From a checkpoint of a small contrastive image-text model.
Model: 9.92M parameters, encoder arch squeezenet, encoder activation celu.
Training: nadamw at rate 0.0021, 4800 steps.
Rows from block 4 of the text encoder, named by matrix and row number. Rows with one number belong to one attention dimension. Each number is 128 + 32 x the weight over its row's rms, rounded and kept within 0 to 255. All counts start at 0. Numbers have three digits each. After the name is the row's rms in percent of the matrix's.
# q: attention query (text_encoder.blocks.4.attn.q.weight, 256x256), inputs 128-255
# k: attention key (text_encoder.blocks.4.attn.k.weight, 256x256), inputs 128-255
q.19 062:180071161149076169136152109113143139139066148111125186121139158117150133164114099133112157093101137176174167141093150154124134119054097109116139170097120165192115103154189128154189175155134081152125168122079173101109115104150153045149170117137146148181097137113091104160159116142099124133120089111078079122130160104143173082110121089084137119196168105134131095067104099120147118156121
q.20 076:175048175132097122124194095123172134119086119117151170100142139102161120151144110148135172117068137156146162145070134148132139101098152113122144173101130159182091110123215128157182154158111069122141188100108151131121118096170155050134158121122134142199117155107078099134142104127088124092100108108113095105118171099121165073133106120127128098192181097134100070117148088128162115165136
q.21 087:106188039137143150160078135164110097110143144153162093108109155151150126097123123124080098141165133112105110118178144105163100145139109177116101112126182109106145149126088125134120115132139140126105085126158122141133135167114081206146100113161120133048134105134170146138130171104190167162112130140135135165098118197126078157089124113110136120097083134144169182109138185113121166134128
q.22 117:145089197125113105136155139077128172134125125128085155141152098090103165175165127150180131144131113150127152152097110124109173133096149082172184137129088141150096137109191129129165134103150117121148159122127152111108143124148171062112137107130166127212103207135100114082102105160096098120154136128119133122138136062107173083158131116152107141164153172082113092098095104119117099119179
q.23 088:076124185116159094091125126068108139100158138165106163164153076145061114120155196136150122124157102140160075155145085116114150108158176130126149090127086098095089173131143118104088090119156198141092111172138104154132159138088127124084092144117130068141162133197177140094109118159104077135203160131150151159142062120140138144165185149165092170109131167097140127165112117114101070090138
q.24 077:074152151071156077110109136069110116093182093172102132169131083138052140113139152112157124140162101128149102119137105116114140111147168144127141076120084105076103154125106092086084104122172188143118117133162089138138148154075132102083061124138094077128155128169180140058101155166152120127161169123128160158150080163138107131178157177182104164069116167113129149166153128094110099070129
q.25 073:078170148099178107122095132089083093128178087156128096173155073146105099125135183140150103147162142112146091144153098111109145142179135143085114071138078079076100146126074086090077100092146168129101101161166069140132141155103128170109109120102083111120171090173179119107094128138174107121150153115157146142160082157120106140174183145191109156044111148127138159201151128130112100074108
q.26 113:112196060135121145118105112169136089128137125115178111130120140155170098089091141107060118106123147108142092113160146132139102122155108169068082104131144131095162129160036125133091132152095127133112108122123105137131119132104112180138117147112084131058163072125153135162146144080167149146099135147132131145135109196159082178113147140112146129106111084175148154145173169146140156157089
q.27 078:136062201131089112125177162060126146137084114107109177146129104094117137140157102133144156111100120137128165130104105128125162138070163098181158163121086173177072116114178111141172143146140101135141172120098167132103118095144176066100133112121148117217127168113103119126106115162093090137127136125091124114150138076119198073155106110150147148182147141095102076102100102095139077103129
q.28 127:139066179098121116138161150079114179133128138127079156124150101101084152175168111164177134131131118154128162168105095119127162137088147086171162145125105142141106134104191119141175117116171120115152146143117158107105140103131164071121123104146161107196097190146103106092093113165079098101144115122107135126120135052116171077144117120144104136165164159094098081113093093129103092119164
q.29 095:151048202125127108132161129089124169128099132106100185118136118090126150167158115145164153135107113164147165168115104128108155138083158086185174157132107147154118130107220140152167131131147130124155171118122146119127132107153148047134154106123165116208102183130076124100133121150090093115145124130125103117122139061112176078156127115123126124194181139086101076109100079131127108121138
q.30 094:135087191108119087116172121081125168130135140111071179134136100105079144176143128150189140131113111141137131147116107112121167124094166084151184145131101130143104112108206128140160127120144119122155156137126155099133145114123171066112148117119150129222119181143125107104106113145077102103151116112102121129127145072098181067134124135168127149172157147086093083118098092135102086110160
q.31 092:169117099184102170161143125185142129153093156109106112109106174094187163131093089146057128108112174120119142089125175140154099135092081120123102149092177164147178111155127143166168163159070097103132129081117172102125097125174117173164171093118152180094093126082115107176158109085131160132084071124105080131071189115100133137098093085076150098155107097157100115078113117163168196171110
q.32 106:094128099123125144119062102162145118096157109140156141153121164161154074132142117123085115126179154162138075111106147134166101129183111159054089053101172103079163147136101133133079094129140168124072071136148116138173141176122091128161122121103128151090160087132180162131128127099178122167147134166180161160121102188149082151128116137094108115159127138147142184142159094160125152136108
q.33 092:083153063146128173101087119165133128127173119132136150156140159139158089135136131115097138109131154166151088127091162136153131079172114165069088074118166111083155135148082136154073115142116160120099080164143091110164123170119100133148135144113136149081176096116175140134159124095187114135148113172165165144140095187137059162126110154065114114152130134140122177152142088170115158152090
q.34 068:123154187072110105101157125085076110141146199120158154111116127144079149109170162151162131142075143093087139098151098117076138154110168105121113169165113166186115072088118121097179128086130094084144106118162138124172157118142130097112115143147069081168172189125111139098046116137118141121156156089134114106186115083060105108166147168163156138064110103115166075165120107133112080127193
q.35 051:141097137155135099060152177094118152171078172116075092087136067096105145144118140129176096113099113179087092158083105121138174150095134084117146152155107153169062124102158099079107099159112133151185182168121132140144110086122177107105099113111128088153103201198097150136159126135062086091114159176114083136155160086095149116119151141162074142162146174130057128140057167079118097099119
q.36 049:132105125156151175121167193144156184130135106110139136147187115113149185137032116144110142133160088198150150158157140143140120065099075099145137107092156127105087186182149110099091148165121111164143169127100184109081100140117131133118108124114142162146084092199099149144168132107072110090097070154119131148072128160188129144124087089140069159195161151132107108078111178108139130095097
q.37 141:172123171131097127144172153105116146138089162081111133108113118096112165131118130153156151119096131081144175133126121126121129133069134084192183203139104163179097104109160133129168151139128084120166173105120155127074108064147160103121143132128131117181107187098064095141123121158076129091095105090088077099106163076095183103129137111154157148103133123124111063120107128102145116137151
q.38 114:157128178120103126134159159083120146153100174113143110098125092120117177115132124126165137126088140078123169154119103130093162143089154097184164190157090132209110127111173109116162156137152086132154154106120131118092129079131170097119144124145130120193112199134063122114117145149084140096092131079112085111128157067085148082130115134157144130132141132125136051125086147109142091118145
q.39 100:073142077132146151134081106153145122120170099149133130164135151137155084140144132122100132124170136170138087122104156122145108108179118141063071085110174121069149124156092159138097118125111147147105083130125095106178146175140109129146141141115130151071154070169174139104144123112191132155178137160151187142143078169149073168128119129080103115163124143141137193154163111159135147138119
q.40 075:195145144137094133130178153103144126144091162088136152104151117098139161098118103116146132120095131110176183125140102130108125118090135081191176180136100135193077099080161102143169134130152114108154199149112144147061086096164138133131145129115131128173106203126087118102084124125072142059111123069108101098103172068095159102128130139157153129133135105156128085102110155147164113139136
q.41 139:193109174133109128131169151100123137153079152088127117100121116099120172126139120142145134109076127071126183145125125141102145151077126092194164213154104147179095108121144125147164167137137089118170174110127137131087093082165172115127149108123123137159091191096071090138132138137064142086092098084089078099115165067094171078125120117142150123102143120129126077116095123123140125132154
q.42 057:127094065119146152145094127189147083135179156138143126129114153127105096130209112110086122114135121115123103071100116141111120122187108176055088115111195152107124132118111126154121128131151129145051077150127075114150168147127065112167114163088109112063205137139133160143179136084225106161124151115171148116164060139138066170168124160069137088120122143111143153139186111141133135171104
q.43 064:193134118143133145137146151121122086136120190074136128092097159086066130087176101117115128097051165075182171110115139141100095163125119097149126163128132178194111125105183102155177151139177084104121134133165142146143133116161100068138133146120103127141161172119093131166133136141110114118093136112142049140157184047083106091128124147105152095121115079097147084093129086123158119150152
q.44 141:072139087115138137114088082159134124113165112154141130141136139175133074132131120122121130147166130166128083132109138133139112116184120156060086052100169094076175154142083135130071100117114172139068079152136111129187147177105090136153119132123127130086166074150182156121123119119179112150153144159182177153148094185160089153129140147087107115134124122132128199133141110142119138127125
q.45 137:205117157124101124141163149123130145162079166081134128097110128094121171120125102158125142116079139064132177132115121131117153157087137092178179192139111149204095100115130125166171153134128099100180164110123129127085097075169177115123160106127123130180103193095074095131142126133062131085086101069093088089111180072074153093119128102130140115083126113141120066103096130127125109165152
q.46 064:106115096122151131154103097133147102071143121126141127179137170209137061153154157132111128110155119122126091119113157131180099131154142162091102037089154124074166121116075146142070131101138153147069049082136107091148131137122092144140120125096132178091213051122205117158113122109170140178160125119188167127143089167176073124103148120074134117126119117148165147130188109151070155120137
q.47 122:094148088133121156108081100167135122103148107131146145154140166150135065137142137114104139119170153167133081126114164130161116099184108152080081045089183118088167144133094155146070098116127155132085061139129117110187127160098097151153114134112127132074158067128179146118149126118189140126143155172181179160136089164159064146141117126076095111149116133145138175134163100154112142147095
q.48 093:185116165128123117147162161087131158165097141113116114110116081076116177100130124129162114112102117082127194138126100136112131143064128078197164204150076152196087113102163117115181137135122101133182167121135156123065103086152149124094119117151131114164082169115062107119122125156062125089100121083076083097127161081104168115110131116155126152093123128121125069129107139092141110120150
q.49 142:066130090126162141112083112137140125112189091156130128163146116151126103140125154101121104135168110182126071118135126125143093103159132159088069049124137106073153153139116133097091109127130164161076090151129127141170148176094085148121096138137125116081160060170194170121118137117181111184175150181175179154160082183177112169135135156116097136161110129120138184154142125128127141096114
q.50 145:192114172134105115139178147106112148162078150097109114094114111091112181129128119148140156118102135078134184131135115125120155144087129085186173206156107158190100106127148124136171148141130088116191170093121147116073091066155167112111132113141127114168091169102056099141132132155063128098105114086085083083110168065086172101121133119146151148113137130121107069127107145123142109141149
q.51 042:137094097170169126141119154129134113131129111125084153114109162101096143115068082143114089132127157162160138161125122145138142083115093105172076138087188129097154145132135083133080174124104137129081189168134151151123128155136085089146172100158156137089104054138163106151192183091174138118074085178160077107104206112121102095159093096040095086149141126129085194045058094151134184143094
q.52 131:074151105138134146109078094152136112114179112153149145160133155158144080145119135125098119142163143162125075118127149115150104115189111158067088056100154091064161150136077124127087103110116164127071064157147103133191156171115095131145131123131124128083172065146178144125135131115181137154146153178188178168147102185168076141131118139091105124149112121133131185147138117144122127127120
q.53 078:108118144086136112107129120054167161097124112174117113160136074150159131173075200119192100138175088179082099143149092134142119090142170117126130087096087084072123156119107143074117123113103127156144183112074130126113135122053144149087104132134153097149097121175145146058087121162083141122169156124104149116096079169144201128127157136196063162187185180112114127153127166081114111093141
q.54 070:167120151141097134098169176096099172181096169091114114098131099079114174119101145106136143128106148121140166162095117115104141120095146087185133212140076161170071132115182128106188153133133108114181183167105117128079121100145187107103123122128156090193088173137065128134142129139090141063084115146076089094119151093101191086147147137176120134112149166131096099095062114108160115135128
q.55 056:060124134165123113118070179116133152116183114155100056164092115172133125143108161111117094126122143111082064105101115087119134120171086143091081052105112080105156146150120128116133131109151134153089048114119090126209181168104108105145143086141178149104110100123133190164186122136198134178080143235165127188128129131150111160104117114142108111162101136077133139159126107103130159093123
q.56 065:183122151152112143139143150187107059154151184112138147125107167071094167119152080129103131115089138106147147105128136139094117172107128140138118195182137173179117103086148129166176146152184103082111078121176107134168129124167092104153145114147097128104153160079081099152167162122121120164104123104119069095151157085103120117157115125081168105105107107098145112119094094150136106165133
q.57 075:165135149149118146159138139129102102172113192095144122100095149085075127118204074133141131133091172103127157111117137125083118169152123119129161187141150179186133082112123106167169128151133093093125114154171107140110133128208129112152114125129126125149155202112080114156145150147101150110088130082121082103141152081051129067128107136097141102105116107151146109087097105144094107161156
q.58 120:173102172127121112142168166091107149146090144115111102098140091090102180128119145125157125130093099087138175130135091136095144138083151099186184206144074146181070105128162123112175153140133090133182197117123146126071113085154165115102122125132120124183091184133065098126111124138062134108100118079073082092111161078112174115119137128168149150109136133124131083118116153100155124122144
q.59 083:159130163136123104125180154079107135164072147111107108092127082096117198134104149131134150125089144092125156127136100139116158145095141078189186195141083131193087094135139095118157161139125083115161191119120120117070118069134184111088129123154134125160068163147072090124125115161067135100103113087083088108107164090086184121115135105183115154114135116129093078129115166093130134134139
q.60 127:164113153122104106146170151089118149141084159106110111117124094097119186108121132129162127132095105077123185125139110118120150158068154080182174204155098160178083102110171123115171157129133087116181185107127153131066097084146170130107122131138119125163082173116069102131128129141057125107118127084070078102117153070100185102119131123169144142106144126126117072130115149104143123125143
q.61 108:091152083130140172124095113179130128113184114157154133134103168175128063115155100135106134125154160160124074124082143138144104106173119148059077060105175118099164135136093135153104118129132164130086083167146111122192145172121083131153132119108122139091174100116184155142139138124193128126129130195200148164147097179135061139145114153075123083154101151136137179141149103171112148160121
q.62 061:165107066169116176128119119188156158141140097129109137118183170111128121125073076133123102152176096176168121114133118146185107074140054147126145108110182117081162159203153156176079117135097115143131176146090143108093130103126156160136158111131161175118067119138117103154196143125116139102099094169119172128081189143175109155118108114083096115204116132114114160085154127129150185140041
q.63 114:170101165130125090135173147084122141144099142128129118129134085089121185126115145141158123114082102095140170132157097126125149137072152099185180199160064137156066111119165127117160150129144083141166189111119157126075101089133166125090126133142112116164088162141074102122121137159080117110118126069047110106127152099123192118129150113190155168116141114124130079124118163096155109095142
q.64 093:164100111122125151146110095129096153199077189141140148081103143166115104162156073131154125139127149158109149140056139111108198186181119084121142119167158140160151142077159109163155122115121114058201103169194094094137111126129184146161086103161161092151116168118065129100122130182109123059139134176159124127112163072073113068101094119101094062179088150161111084089101125147080085145135
q.65 086:106185106109138149102080158157124117132197121147129140130123127115094158105161132170095146139139168100138108144146150108106129156153116130104121122115159110115125135106048134132094094092109186103106030135203125124188173218155088143166141102116130132103148159162162154093117171138176127107117160128173166121140118120109049125176130175116134111057050152114118192157079053166115133142156
q.66 063:163113138088129086131161083111100158123078088146116094117084144163119062181096097119180087139159163159082077147104134129160111119179145127083176102161111130106168175121151111111124108111061122117179152146112082137094128080111159136111066142147129087148105094143150086096107095162113102101144152187140150141117125159125189120069109105120076130148176137184120096137147194132081124105124
q.67 125:115090135150159065154123083072157144097112062160115147132166121153164109172105151127131098139156053177161109145147118106193097079080132121123143086090081092051142176172158148103114116132182146189126160130063183115086130119102141142095132129123138144086099088124157083139159085111108099174159119124119142142131128154155174158103150091147122170182200129124132134139156172065115152087118
q.68 107:138181145103115158111110179184088113161124189112142135126106129102110173104143091151118146119113213092131137132127166147072134186135137099136117152157189143199113097094073121154143116114072151063116057127180114128173107136134108122192151107130120127161146162126111151124099167120151149072110138116151116131132145104090071109156135142096165103044057107110124151118074055201123128184126
q.69 100:071180122106174121125066163123101123117221111150097140125139137119091150118142149168108102155152156128135086157135135110101133149155120125116079076107140098124147146086050109103100081085156168123086063150179113147188165218115055144121112094121148121095133152183180148097118183131192141141172147141175164144146083129095045133166150148125139118054087147124133198145101079157107104130167
q.70 123:125077134141162092144137069079163148098112061147119142127161115149165108160127148122149095144153043181140096121145108115176106077087126138149153106105084095050130171183183140087100125145169121173127165134067182131069140119093144148086117152119135147087116097133147112136165092114123103205151113133111142128138136142165192178105126094159115168196192111104130128146168187062131144083109
k.19 060:133080097156079138126119105172161113146108083078135177136176154097073126151093105160110152090121160150166160111045119186133183149175083125041177125064120176172144095139163168163121125140131166086147107159132117122192114084157144115161158113127196129118133151086117120131225088110122126073137099173158145120122095117163102078132097097099100106169127128135069115104109072181108079183080
k.20 065:158128079185116169107116099210189109165097098059133145138152181131117084160103111132086168110136157162155139129082147166115131140197079117082115120112163183155132108161150167178125154163119151065133119146156117098171081125171128119175153104096171130134150133072133105142186099081142090104133102186136129123112116124167087102140089080075106073207118107128066130096156102160139107188073
k.21 069:118134186076136095100133147037089173093160155158116130114093060144117148113132171128165106170158073102099122183137099110108138086084173081153144109143077108128130179119115119058117105090134121169159124135117159116121166137097137113055102102153125117142098148195123129065084146165106122110144139146139152143126120103098167126134170133205095180130164160131155119174094138105122107074165
k.22 100:168141074178114177153134114181170086142112085080155168119163178113139123113066087133090154092102132125185159078127174153149074113151079153116106142110173155140143076159135146166126154167107148121131156103150140129130111126173100130181157157128114172080159124063113109201195113095156166111120107085144118114099154145174104146110076077076159078102118077134128134074121084137141159198055
k.23 092:153176097136151146176099169150107115141134143143141103077097120137170167077144100122112118144129132082129141103191134081154063173099100146199089156171167106142110141095112108133144114099140103116116135099137148138079147156138114177145103127163074126106108111137123125123108163135143185157078132057139107152121152165077108173098089132098192135038113087148173129085117183136165168120145
k.24 086:117187098110148155156120162132112099106146140150126085080108111146147148099138095110135091144123102079135128108212121102160076149094104161216101127173169111122129144119093113113138127128128101160110108089144153137072133145115096195121124141146071150115130125136142140130101150114155179185091110069138097141132152166094118184070121131116186117044107101137198136097121193103136187141138
k.25 071:102172108113144149154113129082082104105166183166164052096102110166151129101162113091149088181131106105094142142180132100143095154133152200199101153161134114111149144118088089099134147097124104139126116120136119162111154160101132160129090145179072132139133105160133166132081157154156152157095112073105138150148152143079122183078111177126158122058104104165188151130152201103152169117159
k.26 098:113129193082139070073145150088098149105126157179098096157092069141101129147182171119195115156157102125068107177127083087110172112117204115127131133148083119110112177094118108073122137083133121143131114145118112117138160145074141093093088114143124095183095150166142141086065148168120092131134152171110136147153111137075155125153168162176103172166143192117139118166118162111089093057197
k.27 079:143123074186112199161128103175174076139134088098162171142173208113140124108103071147059130089094147138199137068132146168145096117138070136105084139113172140130171103162159130190120141146143134125128149120145124173166131131168112107180166153102133165066154108067105111166178124107155158106119118110167104132096119134189092122145093080065144079147084098111102146086137092141157156194089
k.28 096:155135085185117158165130095192185090128111079090150161105160192113141111119085070140080149089116164116185145081147174181144081136141050125137133130087166151137146069154132136173140138154111129120128165102122142145119119111183093150161171169120119142101141099090110112182203118072139149125106101094126093116098154145183119133109072102065165082124111087153108130077140102158157167174050
k.29 072:183137079172111170155116108207172102168113085078130172115163170095143126114070080119089166105121166148196175084118151150129096147133069122127109175107141149147157077157145166200108145174115131092104139130146140122142095133172124153169168140121111147068149126087109117184203103096124139104140098115119096125098153126183099145131093096063139096142103101141081127091127106157122129208084
k.30 092:144151093166101167158127091184174069130145095107182136111152193137155082105077063127081150104119158136164141086124165150134087154152053156138128134119175153138138097150117138155130139168101126132129150104133126151134128116162092150163163157128106157089159110090135126190169145073167159153116097089134104111100163140188102151097084098088148088121100077172112136086127125152148171180062
k.31 110:141069173111125114077143098107146156115104121111115155170119114094091110164152161140155145101127143161112108143069091141101205113138161091060166121116087133121119129151140151121129131122121134129166123163119093102200122118127166084115142108101196112159132147136132127110131085161094075103143162196128147113138104076155146068153155147140065157215160188106108124156129089112107074109121
k.32 092:182120094142133181151120162174122102157101141106133123112151152105123162094155080128083152114109138089164183060147147136134095158116072140226134190140151158174118086141139147180170187149175091133110134068130115142104133109153135122143133151129098135076132127078076146187136145112111173130103095077113055121140172107123133151130094115104199100058118081098140100110141131117146169188105
k.33 067:171126121164104133171134142139130090147124155082141159082148158091105175129141102158113137111072142078174187072168144151107099128089106098247152205130138143187139067129148130154147154160162087121143149109125149104119118108158112141141154164100072154095125120111116142175121118106137152122111124055087082089126182075113117135137111114097172093016138071102150129077130114158188156156102
k.34 063:093148172155160103095142068137149142068087088132114146170113132150136066143168172143122094148163094117138106172068118120185169120136125135073174126058119135139145133219102168113108104112062157196141196154066140117108108133126144100094136085104147127154139090109130070088132109153100123092149121098103181128096105132170150099067158075126085151144144192185091097145124114143111110123068
k.35 043:119100141148130094145093112102130105126165089088144186128175136065125134161112153131141119086131198174136114127087107168130146104154171111000115051066158119069096095083103141111080108142171132062144086165126138093140126135134105100168152119089161130152123203181149098141127135093158121086140127142164157119088135129092057085184131106133089111197164152143118148132137099179120114104068
k.36 038:163128134070108147192171174127074110147154183100145138092155140073096176122000125145148160087133114093145116117204095134105158118081172099047042072143103151102123183099126165151095135134178149099192092161128113146083122154160115157159126115113142171116123148150165155094136145119118117157119144195156106148121121117110095129200102170107107133143159056141120155134136152168117151143184
k.37 174:078129146091138107102127116096128169098145103175109130157141086146129111146104184132162118153154101153114052189138106118136154100147174119063132055118099099094117155142095119073081072104108180142132111170124134115137139141081134114089124081119150099149108122185195125069099117167128104142153152168143205148127073143162134139141181139168086164171140178131115147188089116115114092083149
k.38 106:088159148091156105087104077117143170091138086158109115166133107164112091151105164141170104143178123152103053197125112108136151124166159110084124050109104097068129155134109130084078068102089176126135105164132113139142129145070129129117116091137183107139117129176168121080115124162148111150169172175166181142124083158155143131123161132148059139179145177147105165166100132118086084083154
k.39 096:176130110157111159147153147151128101144128154093143123088145169092136153107123083153084149110079163079148195073165156153108093141093094109220134193134150154165128088114148114176151182155145102126156129099145137102097125109195121155154155166105084140089129122076077144164143127102125141101087117079094073119139176103129118120103103132085188112049105076099133099089154114130161168179106
k.40 067:060151119100117104134094082093118165091144075148112122176142121154123107159067183159151131120146124122114071153139104127163153093109183110061117061088098115093144145139102151060084097116100160153148067118129154124122114159119141152086153103113148130121130142153183140103129097130171105138189194150132171125135072158173106152140191100173080165123161172158112175201101157136097101089129
k.41 168:064131158107141090103119119097141155095151092166104132156138093143129107159109180131160117138148097165113055194123111139134141100125169122068133063107106108081132146144111119073080074109114182149120116157114140128136144132087131106096117099130160104148124111169193112077116121160128100139162135165142195141129065142152144133143187129166089154168152179137116155177097114122110093069135
k.42 050:139115125103168084139143177138096124129151142159123152135146141121114171127159100176129101125129082126114162102191108102114140124094112105255121171119155117169109136157160107114175147131151120148097124091096218130113139139168095167119136141131090115123094104134118144146138151127094128105133116072065086158129140080136153143093098121128166128040101098056120093129126125111180166113108
k.43 050:092078138112143066117129204101136176082175079146085136172154106082121178146134201153122136140150093154106120180168087120147130168119132080185136085125077125101139146163143122112127105113135172142082130121101162101077110148066140133107140084097171137146060134157162150086086126111145109136181119143162123130127040111201119161131133132195147153073151165089077140202111087107120130073103
k.44 148:188114108152117148141139149160127085150106159086153119115128170111124145098157077128079142104104148095152202064115152139122103156116095144196131194149146160173133097113152135185170196149157079112125148089130124124126109114183117131159130161120086142100153124081071144180158126089122151110099107093122062107126180107101115125122075121086184092091115079109150107071160123152145165181110
k.45 136:063125164100133084102106136084132165089142092149087130175142077137113123165107177135163128141152102156101058182134114139131143087129174117060138061098096112089121153146102120089072090104111191135129115169102132108137134147081139111094129107114150110151111117173198130082108110145142094141163149164149180131114060146168130157150168139175095172148157170115107150182098114117112100065120
k.46 051:184095112156119164144159147149127112108112123122173079094119173162104137132175074107094158146098089098110207101096166113136110169116075158223127238147121137193130128152143100138184152121120089145141179114103086162137135099134156136151120132104113148122116081107090142182115120100111144129075079078126098123151179160086165105082133138130166123104132074171143046116172145133139143176109
k.47 119:164112117167109142147142169154141079146105147078140122098134152107133143097133080121073147094076163107159200061144153142119110159096077139198116185132137166171133072141132135176163195182145090114131146084124131113121107108176116123146160167109085148103137127089102127183155134075124133114114090095110058097111159101120119124124083124091175111079113073104138123071167119150172174172077
k.48 074:066140127111119098118127096083150143100149100160106127177131096133140097160109192134160137126161125163096073200106119132142157105144186108054128049100099094102126151122112150090075082087112181130132097142126130110164146146083137110103136088117181105143137105152181137094097119159129119121153150170150184130135079134147119107156158130167068146209148197123097142182097116111107112085147
k.49 144:185130096160111172152136128166116090159098166095154126096104172125137139096157066124091124119098147102148203063116140126119102168118084131180119201145161146179130106108147133179173164149143072105128142088140125128126129114191128141154133154146110156103131126087064142164145131122121160120089105092109083123136186127085130110105073112091154095109102089144142098071155143131140148186130
k.50 153:070143156087137081104119116081126157091147098155092142158131076129124110154106170139176116137167116160109061188140099135136157103131180120062134051107114097100119162142098121088083076099100182137135108166126127126134140135084136115103115082135158098178123118180180127076104123161139100145166145162151196139127076142146140134127168133164089151167149183135105154168098128131096091073140
k.51 046:108077124159140130179131172162123142163189099090088127079124151103106136135045152068127150105107124145134106120235165148152139128081094122152076115169134135087154129083152176151136144122212153115158065129135134114086101127130139157101136146086100108081121163146142132152107107128162116143167106122204109114163127120207054193190129126162203142126110069078120122104124133110146131115102
k.52 154:189115104161112154139131151165132098164106161083155125098126165119130146113151075114086145104091148099157186058118164133127102152115072146202129204138141161154136095134140139184175191161146078128115140078134125129114111114173135141150137165131100144098136134081082126198151134082126156113085097092117061110129184122118110123126080111087169098076110081117153110078172140141147174175114
k.53 073:166152100108124167106135069161128142155091159133158118106092144177127079089120121074116097125128165109137159119026117107090141138202120173055093138168151141123121153100141131160150119125120108096153159163155072162187122126123125152161125110136140132122180141110069144115139132167159145106107145166151138123160170179060118077095078138101106081162125149185131133101111147171095097180149
k.54 054:067137152079114103122128106093155131112153100128107155161119112103135133168062180143130125142131158163132044142121119141151160096141196085030118035121124108080129123104115154136061086102102197104171063172157127128120103153077109147116106104135134101174111175153194098116128083151137120092141139185165156163125097129119098106159147118155076149157131183106121155155105129166116062126105
k.55 049:173136104121132121157189154128159098197126164102178095089110142130103131120228087161122131173132132135133195103100157102128116135153121108138174185135163127111131130142126088139161152146133080099100132096061133168119138125134117133175114175119131100107162150108074088137131162146088174090068077105111059155096183100087163084142084123145190098125106077118175076068161146125151122144109
k.56 056:063083156159138096152116174098131169077171077122094138166135075124122157115174149162139109175149071147119083152154131132194092117111164114198184113106103123113131148192133143103082140113131153189073121098065197095098164158117088137115138112139156130168103076157189094103138139105111107158138076071105147115097081085166152178137167116171149137097119124065114113189148120125181121068141
k.57 064:089140148104157096124076164080125162085188060139077171159180116108075170182123183194155128130175080185131130152166122118135142118111166109192108062114094084146114156129140108104104094119165208114100120137137192095122160151095129137117122122110179111147085109164181126109121129141145069090166120121155145161125068115180142179161168147162112143066110138071107141169100073141121098111126
k.58 126:077139141095147106101119101088118171094148107170112130145126089140123101147102176118169105146170108168103080200135088123126154101156181110050137064119117109112115173117113115073092059104111161137138113183134133123142148142089132111108110098132160096161112124187179123057101133170125113133156161171143205147141093146136136118121175138170071154191144196141100158161087134120100082081150
k.59 064:077137165090132088094129086099159139110127111155109160145136087132137122161090177125150112127139126134110084172104121136112148105143175108000123047133112102070133138137110132080106096088101138113153126180147112132149107161114130089118111110139159102151133126170179126066119132163133091110145181175160209135126108126140152109147148138166087160177148187127100153149087141126082087104151
k.60 118:080147159080135097094125097099132157091152100168101139152133101151129108149102182133174104142151102158104057214132106112122149100137173131046139062109118094103119178135100127067097077093106171130146120157132130133144140137082138126087106093130174120172108132180163139072106117162127105143157156174143187142139093157159138126140169144173073155171132179137109144176092115103111093067155
k.61 086:161113123170116149165138173141132107168115153089141147089122147111117165102173096155072148124099157120151177078162160153140126127107093134212124189114150150163116083132151144188152192158155117131102127068120157115105133112177112146177155171106100158104130144076080122185146144075125140134111114100128062095133179085105102122133093122092194089055096086093140125097147111152178177169115
k.62 052:124123132095122138145113178144095114152158158129102125088147136100099168111065083117091128100123137125128158084207102112119115165104135111169031105195116129129121116052172117170159142106217121097126080119199146106144145110127113146132075176168098140100111139156125200156123143124177147112115124169139080130144127114128116168195110136114179150108113089089158166124137163124163113134158
k.63 100:095145139082127129095106088099124168119125112160132124150136107150122091134093155125171094143155107149104084186113097122128153113143173126034121053118104088097106166118132124091092080103126172131143123158125106138167142150081138127107098099147165109150121138189167123079087131177121115132143155157131207162151104154123139117104154129169066151198129175154112132158094130095086085077167
k.64 090:098131144142090122120150090124148196151110109125074170147138129099152129165102133179144165134119162154112096177095123152128166071114133061044168089059115156117154114154109147118126107133117172118177115125096182086133133126146162094131168092121192148158081178129153089109130086135103068091172117166108168118089134108092135107138158095117043130194148170131099124141092069124106121131134
k.65 090:154135117148106155127129179145130045106114132116159114115121177115129149066127113120068152118103125059181160051129157166131110139121086143212103178149111155133139077136141130147123176152106113161087137112113097163117122126158127114129145187104046133095135095091123141191133146090117171118094110101102076112137149127161110156124095141125201127080113041109144119136192134134198165175058
k.66 063:136138156117107111085156100130143207167137184144106102115083130149157110156102103137154149127124190125080099191055131138143143101130146105018158101107149132144154140144068125110116101133078134079158127116123178105129103117108143084154169063118204139166105175137124118086113097106117067088139127140123166101090114091089135070152165135128068082160135198182108119126114114137081126113171
k.67 114:083181146076166132114095084118096152128162120193143116103137085175135084121138151100161084182167096147123104178140099071111126155171156156091108118136128070110112190070117088101121101062186146106087093164160120166138165171081090156108079109175138095150148113183147142089092144153144157165130156136146184189149121188112114130104153159152128126125096129184157153155090183142082095090178
k.68 107:160082111165104141151137179153157100140109125070126141141158163067116150150131090156094169089091148114168161060100169182147128111086067111149150156093142176141153063162142154172123181194079112155148145096094143092106081087167151119133157157074126163097129148086124099171182105099095102095124090108118071079100133088167137132145097106097157128143148081090112128102170081138176153173078
k.69 099:143150113144110148152143189150138043125131131098166114119124160130142138064121094115069136122092165077146149059143165154152095133118076165205126162151142144131117082134104132158138155143085122135092125092123091170117135127152105148136135184112047143108158081090131118184170134097133172143069129095107087102137160150134114158114096136098209120077104063132170133114160146156164148180092
k.70 124:093173152075160128110113084107088156110169116189146117117120103184133101113134150094159080181167095135121108207158112076118121147168162144090103100137115074106109188083110091102122092074192139090106102156173108165143167172077108137111091096167127100135136098165147141091091148147163154163138150151159199178160113175096122126110150149152128142138112142181134135166105173135079098098173